python train.py --image_size=48 --num_classes=4 --norm="rmsnorm" --fused_qkv=true --qk_norm=false --parallel_block=false --num_experts=16 --beta2=0.999 --lr=0.0021 --eps=1e-08 --final_lr_fraction=0
Rows from block 2, named by matrix and row number. Rows with one number belong to one attention dimension. Each number is 200 + 20 x the weight over the matrix's rms, rounded and kept within 0 to 999. All counts start at 0.
# v: attention query, key and value (stacked) (model.blocks.2.attn.qkv.weight, 768x256, the v third), inputs 64-127
# proj: attention output (model.blocks.2.attn.proj.weight, 256x256, transposed), outputs 64-127
v.66,188,206,200,193,183,186,208,191,186,204,195,207,194,230,187,197,185,191,228,198,207,176,202,201,178,196,170,179,196,176,192,211,238,173,200,179,172,222,221,222,204,199,181,193,174,162,224,195,193,198,189,177,198,240,222,191,203,191,176,182,228,212,195,233
proj.66,203,227,138,181,223,178,192,183,180,201,186,185,209,221,230,214,191,206,204,133,188,189,204,214,216,197,189,206,175,211,214,176,172,188,214,217,178,176,185,196,202,207,181,179,197,199,209,229,174,186,187,202,169,239,225,207,197,183,185,142,186,213,194,178
v.67,194,229,191,234,186,222,174,221,182,231,187,211,229,186,189,218,218,193,196,212,183,184,186,197,186,208,198,219,212,219,237,176,210,184,179,195,207,181,178,196,200,168,205,184,200,224,242,220,196,217,170,199,226,237,202,203,205,194,227,218,210,221,176,186
proj.67,194,203,190,160,196,182,196,203,203,231,214,185,220,196,199,185,191,191,187,211,189,199,182,209,214,205,195,210,203,224,217,199,181,197,208,212,173,179,196,176,205,227,178,197,184,218,166,185,188,223,214,222,174,193,208,161,205,208,202,220,173,209,203,225
v.68,182,212,205,188,198,189,212,196,194,210,188,212,171,178,191,227,170,221,186,194,229,191,200,186,205,175,216,170,216,191,224,206,226,205,169,221,219,223,224,232,205,198,188,236,200,166,190,225,216,187,211,182,188,182,188,238,219,177,159,180,218,226,218,212
proj.68,190,184,175,204,198,206,199,201,186,211,210,191,174,224,191,196,219,200,185,224,210,199,176,187,193,223,194,196,211,174,219,186,230,191,225,202,182,197,208,195,203,180,200,221,213,202,176,204,185,213,190,209,182,208,201,189,216,222,175,214,203,198,213,209
v.69,179,166,181,193,176,178,204,198,174,224,212,191,213,212,168,201,184,181,208,217,228,215,200,177,192,163,188,193,194,200,222,217,234,181,180,175,223,207,187,243,231,191,193,204,180,172,203,202,241,165,209,167,233,212,223,207,193,192,185,179,242,201,189,215
proj.69,196,198,178,174,204,190,192,199,200,226,195,176,177,190,212,211,175,211,201,205,186,189,202,209,189,214,193,200,212,185,214,211,226,161,206,236,187,171,186,214,201,205,171,213,216,208,172,241,176,213,184,230,166,251,229,200,235,193,167,178,203,216,197,184
v.70,192,161,195,199,167,190,214,207,195,198,174,213,176,178,196,214,209,214,183,222,208,227,186,199,213,212,220,193,225,186,216,173,202,189,211,217,209,189,224,230,208,198,195,235,244,220,217,238,213,230,212,219,178,214,211,200,218,219,216,200,185,232,208,211
proj.70,198,182,189,193,206,179,233,180,217,177,209,197,166,204,183,189,222,198,201,217,211,193,214,176,190,243,209,189,204,179,207,183,191,181,219,180,196,187,193,175,206,197,190,203,198,194,194,219,202,160,215,180,185,205,189,187,187,215,209,234,196,204,204,201
v.71,192,192,214,196,216,204,202,195,193,190,211,207,177,169,201,179,207,185,206,191,193,216,201,164,233,205,203,213,216,202,192,191,200,187,230,222,221,176,197,227,211,222,186,186,208,221,184,192,185,225,237,201,193,176,195,220,232,194,192,210,188,227,194,186
proj.71,227,199,246,221,199,196,206,205,210,172,217,220,188,199,166,172,204,190,197,219,231,224,210,162,197,259,195,180,230,210,201,167,170,185,207,150,208,199,218,171,196,205,231,192,201,209,206,162,219,180,211,182,208,187,166,179,189,208,248,240,179,174,195,230
v.72,180,174,211,198,223,191,188,167,221,153,206,199,218,197,227,198,158,221,170,193,225,180,222,175,225,201,172,217,169,199,185,172,187,195,200,215,189,234,223,231,238,224,206,205,202,201,188,209,191,214,225,212,177,185,195,220,212,198,214,169,219,186,201,190
proj.72,201,173,237,215,207,206,204,179,211,192,220,220,173,201,160,205,222,205,215,214,229,213,190,193,198,216,210,203,208,186,179,208,216,208,207,173,223,200,214,209,186,206,200,212,198,210,211,184,225,182,204,203,203,201,177,184,201,178,223,229,201,180,217,208
v.73,201,233,200,251,180,189,167,202,200,218,232,198,214,249,169,189,227,174,212,192,156,182,192,215,153,208,201,177,220,187,191,210,203,206,184,221,207,212,205,174,182,205,174,203,223,198,211,216,233,210,168,193,199,217,176,202,164,189,204,227,213,179,196,223
proj.73,173,240,193,189,208,190,210,210,181,198,189,187,204,185,228,235,176,213,191,186,171,188,226,219,197,172,200,198,185,228,220,207,180,207,189,219,168,182,187,204,210,205,194,199,176,202,206,221,182,183,209,198,182,194,203,192,217,200,189,196,179,229,209,192
v.74,215,194,192,170,218,210,215,163,193,169,168,201,213,176,206,159,214,225,193,226,190,223,194,174,220,206,206,198,219,210,173,183,175,202,239,197,205,204,189,201,187,204,210,210,230,226,201,188,182,201,221,226,163,167,163,199,233,171,193,189,187,176,181,166
proj.74,207,197,237,214,190,199,201,211,195,207,199,215,167,201,178,194,223,194,197,251,213,201,194,186,175,220,208,196,216,175,182,206,220,222,199,174,235,192,209,211,193,189,223,224,219,187,209,184,216,183,203,198,217,180,176,208,204,202,193,221,219,207,211,206
v.75,203,185,223,173,201,222,190,155,218,176,202,180,184,194,206,163,209,216,160,194,203,218,184,165,254,241,198,216,184,209,198,190,174,198,213,222,197,221,222,223,193,241,190,240,215,203,186,224,186,211,246,236,179,176,169,186,218,209,199,207,181,197,202,164
proj.75,217,182,218,212,194,194,198,200,194,177,207,222,162,194,176,199,243,207,207,234,218,214,201,172,183,212,218,203,209,195,193,189,201,208,190,186,226,186,203,199,193,190,200,213,209,200,206,173,216,188,224,194,227,195,180,203,183,194,229,232,210,197,205,190
v.76,156,175,213,164,189,213,190,195,210,193,162,212,179,169,208,193,156,222,194,195,260,217,212,172,194,203,209,187,193,219,159,199,209,228,184,211,216,224,211,220,241,190,188,211,197,172,175,211,198,187,197,196,202,155,212,220,242,202,209,195,214,185,198,185
proj.76,210,172,176,205,230,167,210,216,207,179,191,190,163,219,176,188,212,209,194,187,205,188,172,200,167,245,181,202,200,160,205,199,200,166,210,195,199,187,205,217,214,193,206,187,222,199,204,203,198,188,189,190,190,242,202,205,191,194,177,201,213,215,202,188
v.77,257,189,204,164,195,232,207,202,200,216,207,196,188,185,208,204,185,244,203,215,216,180,202,166,227,217,163,205,186,179,204,229,219,224,189,214,234,216,200,197,225,223,222,153,160,190,185,209,175,180,241,203,216,181,192,210,210,169,212,162,205,204,215,220
proj.77,211,161,195,232,180,205,186,173,224,193,204,181,209,193,163,174,209,194,221,191,246,172,214,173,189,233,193,176,222,204,192,188,197,208,206,165,250,212,220,188,197,191,224,184,222,200,181,172,224,197,191,166,213,184,195,193,177,190,229,188,185,158,182,210
v.78,249,214,180,187,183,193,233,204,161,181,216,184,177,209,192,190,182,213,206,193,159,197,186,223,219,221,202,199,173,187,208,210,186,203,212,214,185,188,191,199,219,216,215,174,201,224,184,169,205,170,184,205,215,209,204,187,218,175,232,199,167,188,197,202
proj.78,216,194,228,224,169,232,188,229,213,214,202,220,202,173,170,208,190,198,197,236,207,203,211,192,192,190,199,185,205,193,211,219,229,205,183,189,197,238,201,229,200,189,238,211,207,191,190,200,229,216,195,203,226,170,188,196,171,187,169,218,197,196,206,211
v.79,218,196,212,188,230,191,208,187,205,200,205,180,187,179,196,170,175,234,195,220,208,199,192,157,233,247,222,182,211,212,209,213,220,236,206,193,197,199,187,180,214,202,198,207,199,215,185,213,177,186,216,185,170,162,173,203,209,179,211,228,204,198,196,178
proj.79,209,202,204,219,219,173,177,185,192,201,195,203,195,196,194,185,236,194,206,213,207,181,185,213,181,225,200,195,187,188,180,221,227,209,180,202,219,218,212,225,186,205,198,188,196,197,223,191,217,200,199,185,235,199,186,205,201,191,213,179,220,174,198,182
v.80,195,189,199,179,207,217,225,186,189,168,216,198,201,203,226,201,196,194,190,215,169,187,187,214,224,213,196,212,206,209,193,191,186,207,224,194,189,189,225,200,208,212,178,201,234,235,197,199,200,192,246,206,177,174,202,191,207,192,230,181,178,207,201,193
proj.80,218,193,241,221,170,222,192,195,212,184,215,204,192,200,158,178,198,193,192,240,207,219,218,137,197,225,216,187,221,202,180,173,222,197,208,169,233,197,199,195,206,195,220,220,199,186,216,182,200,184,232,182,216,162,194,190,183,201,218,260,192,195,211,219
v.81,210,152,200,191,222,225,237,203,221,168,213,216,174,192,227,169,166,227,155,233,209,225,176,179,233,214,236,188,229,218,178,188,186,232,229,213,233,201,197,217,180,232,229,234,227,237,167,192,190,236,221,238,186,187,191,221,239,198,227,232,184,199,195,203
proj.81,228,183,241,212,193,189,215,185,216,201,205,221,194,202,165,161,218,190,212,232,204,206,190,164,194,226,187,185,230,190,184,169,207,186,223,155,205,181,214,194,204,196,209,232,207,204,190,186,217,194,232,185,214,202,174,186,195,224,228,242,192,204,208,226
v.82,191,222,198,227,187,203,166,215,217,210,203,202,231,220,199,206,242,177,196,168,177,194,184,213,185,200,201,176,203,201,236,217,192,222,174,198,213,171,222,166,189,208,191,176,200,193,198,200,194,216,204,218,200,225,214,175,219,199,216,233,182,207,192,188
proj.82,188,203,223,176,194,193,221,210,200,215,202,202,203,196,196,193,181,200,196,228,183,214,205,181,217,223,218,201,226,201,210,172,196,193,204,175,204,159,198,176,178,216,202,226,180,193,204,190,182,175,215,172,168,175,200,178,195,222,220,226,175,205,211,238
v.83,168,199,177,184,230,176,214,171,171,177,208,168,203,218,212,183,184,173,198,197,208,192,211,171,184,218,194,214,180,197,209,157,160,214,196,149,183,179,178,154,188,205,199,210,202,194,205,162,198,189,215,183,184,172,185,204,182,202,246,187,199,188,186,213
proj.83,189,212,185,195,197,231,205,208,176,188,161,206,193,188,200,258,191,232,236,173,197,189,197,233,188,165,186,216,195,208,193,234,215,212,169,243,195,227,221,234,197,169,205,186,194,171,242,227,192,207,204,195,221,198,223,252,187,184,168,168,225,226,197,173
v.84,191,248,171,189,197,195,207,213,198,234,209,190,209,206,175,196,200,177,237,194,198,201,210,227,187,178,215,180,206,204,232,214,196,218,187,190,189,205,187,172,178,169,209,190,190,206,203,197,232,203,178,195,196,217,211,187,184,200,192,183,207,195,198,199
proj.84,179,219,198,192,195,207,194,204,193,209,193,189,204,213,240,202,182,204,182,191,189,189,207,224,217,174,210,205,194,201,203,206,219,210,210,224,182,204,190,216,196,192,176,209,199,214,194,222,183,208,190,213,177,197,219,207,210,197,169,164,211,213,190,175
v.85,227,220,210,171,213,191,226,195,183,171,185,197,180,198,192,211,171,191,204,207,214,177,180,190,213,207,165,193,206,229,196,184,197,217,223,193,220,215,201,181,204,217,197,187,207,191,160,200,168,220,234,211,193,213,201,172,220,177,226,210,194,172,225,168
proj.85,216,172,243,198,176,197,212,224,207,208,199,207,170,201,193,175,194,191,174,280,226,193,184,163,185,225,176,180,236,169,203,193,251,187,201,193,217,207,179,223,220,179,249,225,215,203,184,196,215,199,188,191,199,194,199,189,184,206,180,236,216,209,204,203
v.86,193,208,197,173,184,171,202,217,205,199,217,182,169,212,201,195,190,190,209,185,241,221,223,171,172,169,161,202,164,175,200,220,212,225,185,186,211,201,206,221,216,184,180,188,178,173,183,188,197,173,191,203,209,203,216,193,201,171,172,188,244,195,187,224
proj.86,208,185,178,203,194,211,223,206,186,184,183,182,163,194,214,222,193,209,181,182,192,182,201,225,165,165,174,201,199,170,220,200,231,173,194,231,183,196,165,209,217,170,216,207,210,161,210,233,206,196,168,223,178,229,223,205,192,170,128,195,201,233,194,201
v.87,217,209,210,223,214,178,210,190,193,181,186,196,191,218,188,222,160,193,187,199,221,212,191,176,229,205,196,217,218,200,207,205,215,169,210,219,205,213,218,183,199,207,184,216,193,178,198,218,214,185,210,180,199,175,211,221,200,183,185,205,213,210,176,175
proj.87,193,190,211,190,201,201,187,194,198,211,220,194,172,208,186,199,239,211,178,253,205,197,171,208,223,220,204,194,211,189,205,209,222,210,195,216,211,197,191,205,185,227,190,219,189,204,181,190,210,216,197,193,210,179,196,170,230,200,211,223,196,196,204,183
v.88,222,204,174,231,169,191,186,230,179,204,221,175,203,204,162,198,204,168,222,201,177,220,182,207,196,193,216,198,183,214,231,177,197,225,172,172,181,209,219,173,168,168,177,172,180,218,220,198,201,185,187,205,216,203,199,205,201,203,189,184,209,212,203,227
proj.88,208,210,213,175,200,227,199,209,198,234,211,197,210,187,220,223,191,206,155,258,188,189,197,214,227,179,212,214,189,203,233,204,216,198,205,233,163,180,175,216,212,224,192,233,197,194,183,197,194,220,185,232,176,211,218,173,216,212,171,206,196,218,210,208
v.89,196,203,168,198,187,206,172,213,174,215,180,193,230,226,213,211,196,179,195,175,185,206,183,220,191,180,152,186,197,165,181,196,236,175,180,199,184,206,165,211,223,170,177,178,178,155,188,194,223,178,173,202,214,215,212,183,204,187,187,187,233,221,185,235
proj.89,187,229,157,193,192,201,227,180,195,203,184,190,199,207,239,231,174,202,197,147,188,193,213,231,175,159,192,214,186,202,201,201,175,187,216,210,175,201,205,207,214,184,181,196,189,186,208,244,186,169,191,202,149,237,229,217,204,177,180,167,222,224,203,190
v.90,215,198,205,211,186,193,194,218,184,240,194,223,218,184,165,219,174,189,213,203,189,179,228,221,208,193,228,159,217,183,220,212,241,178,204,215,201,224,182,205,208,207,216,189,215,193,197,192,210,204,198,184,224,223,222,218,194,174,204,187,232,215,182,231
proj.90,191,187,145,171,210,159,205,195,196,209,202,181,194,216,226,182,207,212,201,177,209,190,183,209,204,229,197,216,195,200,218,210,179,201,210,203,194,188,189,189,211,213,191,195,209,213,187,205,175,207,185,207,177,224,213,207,222,216,201,193,183,203,188,199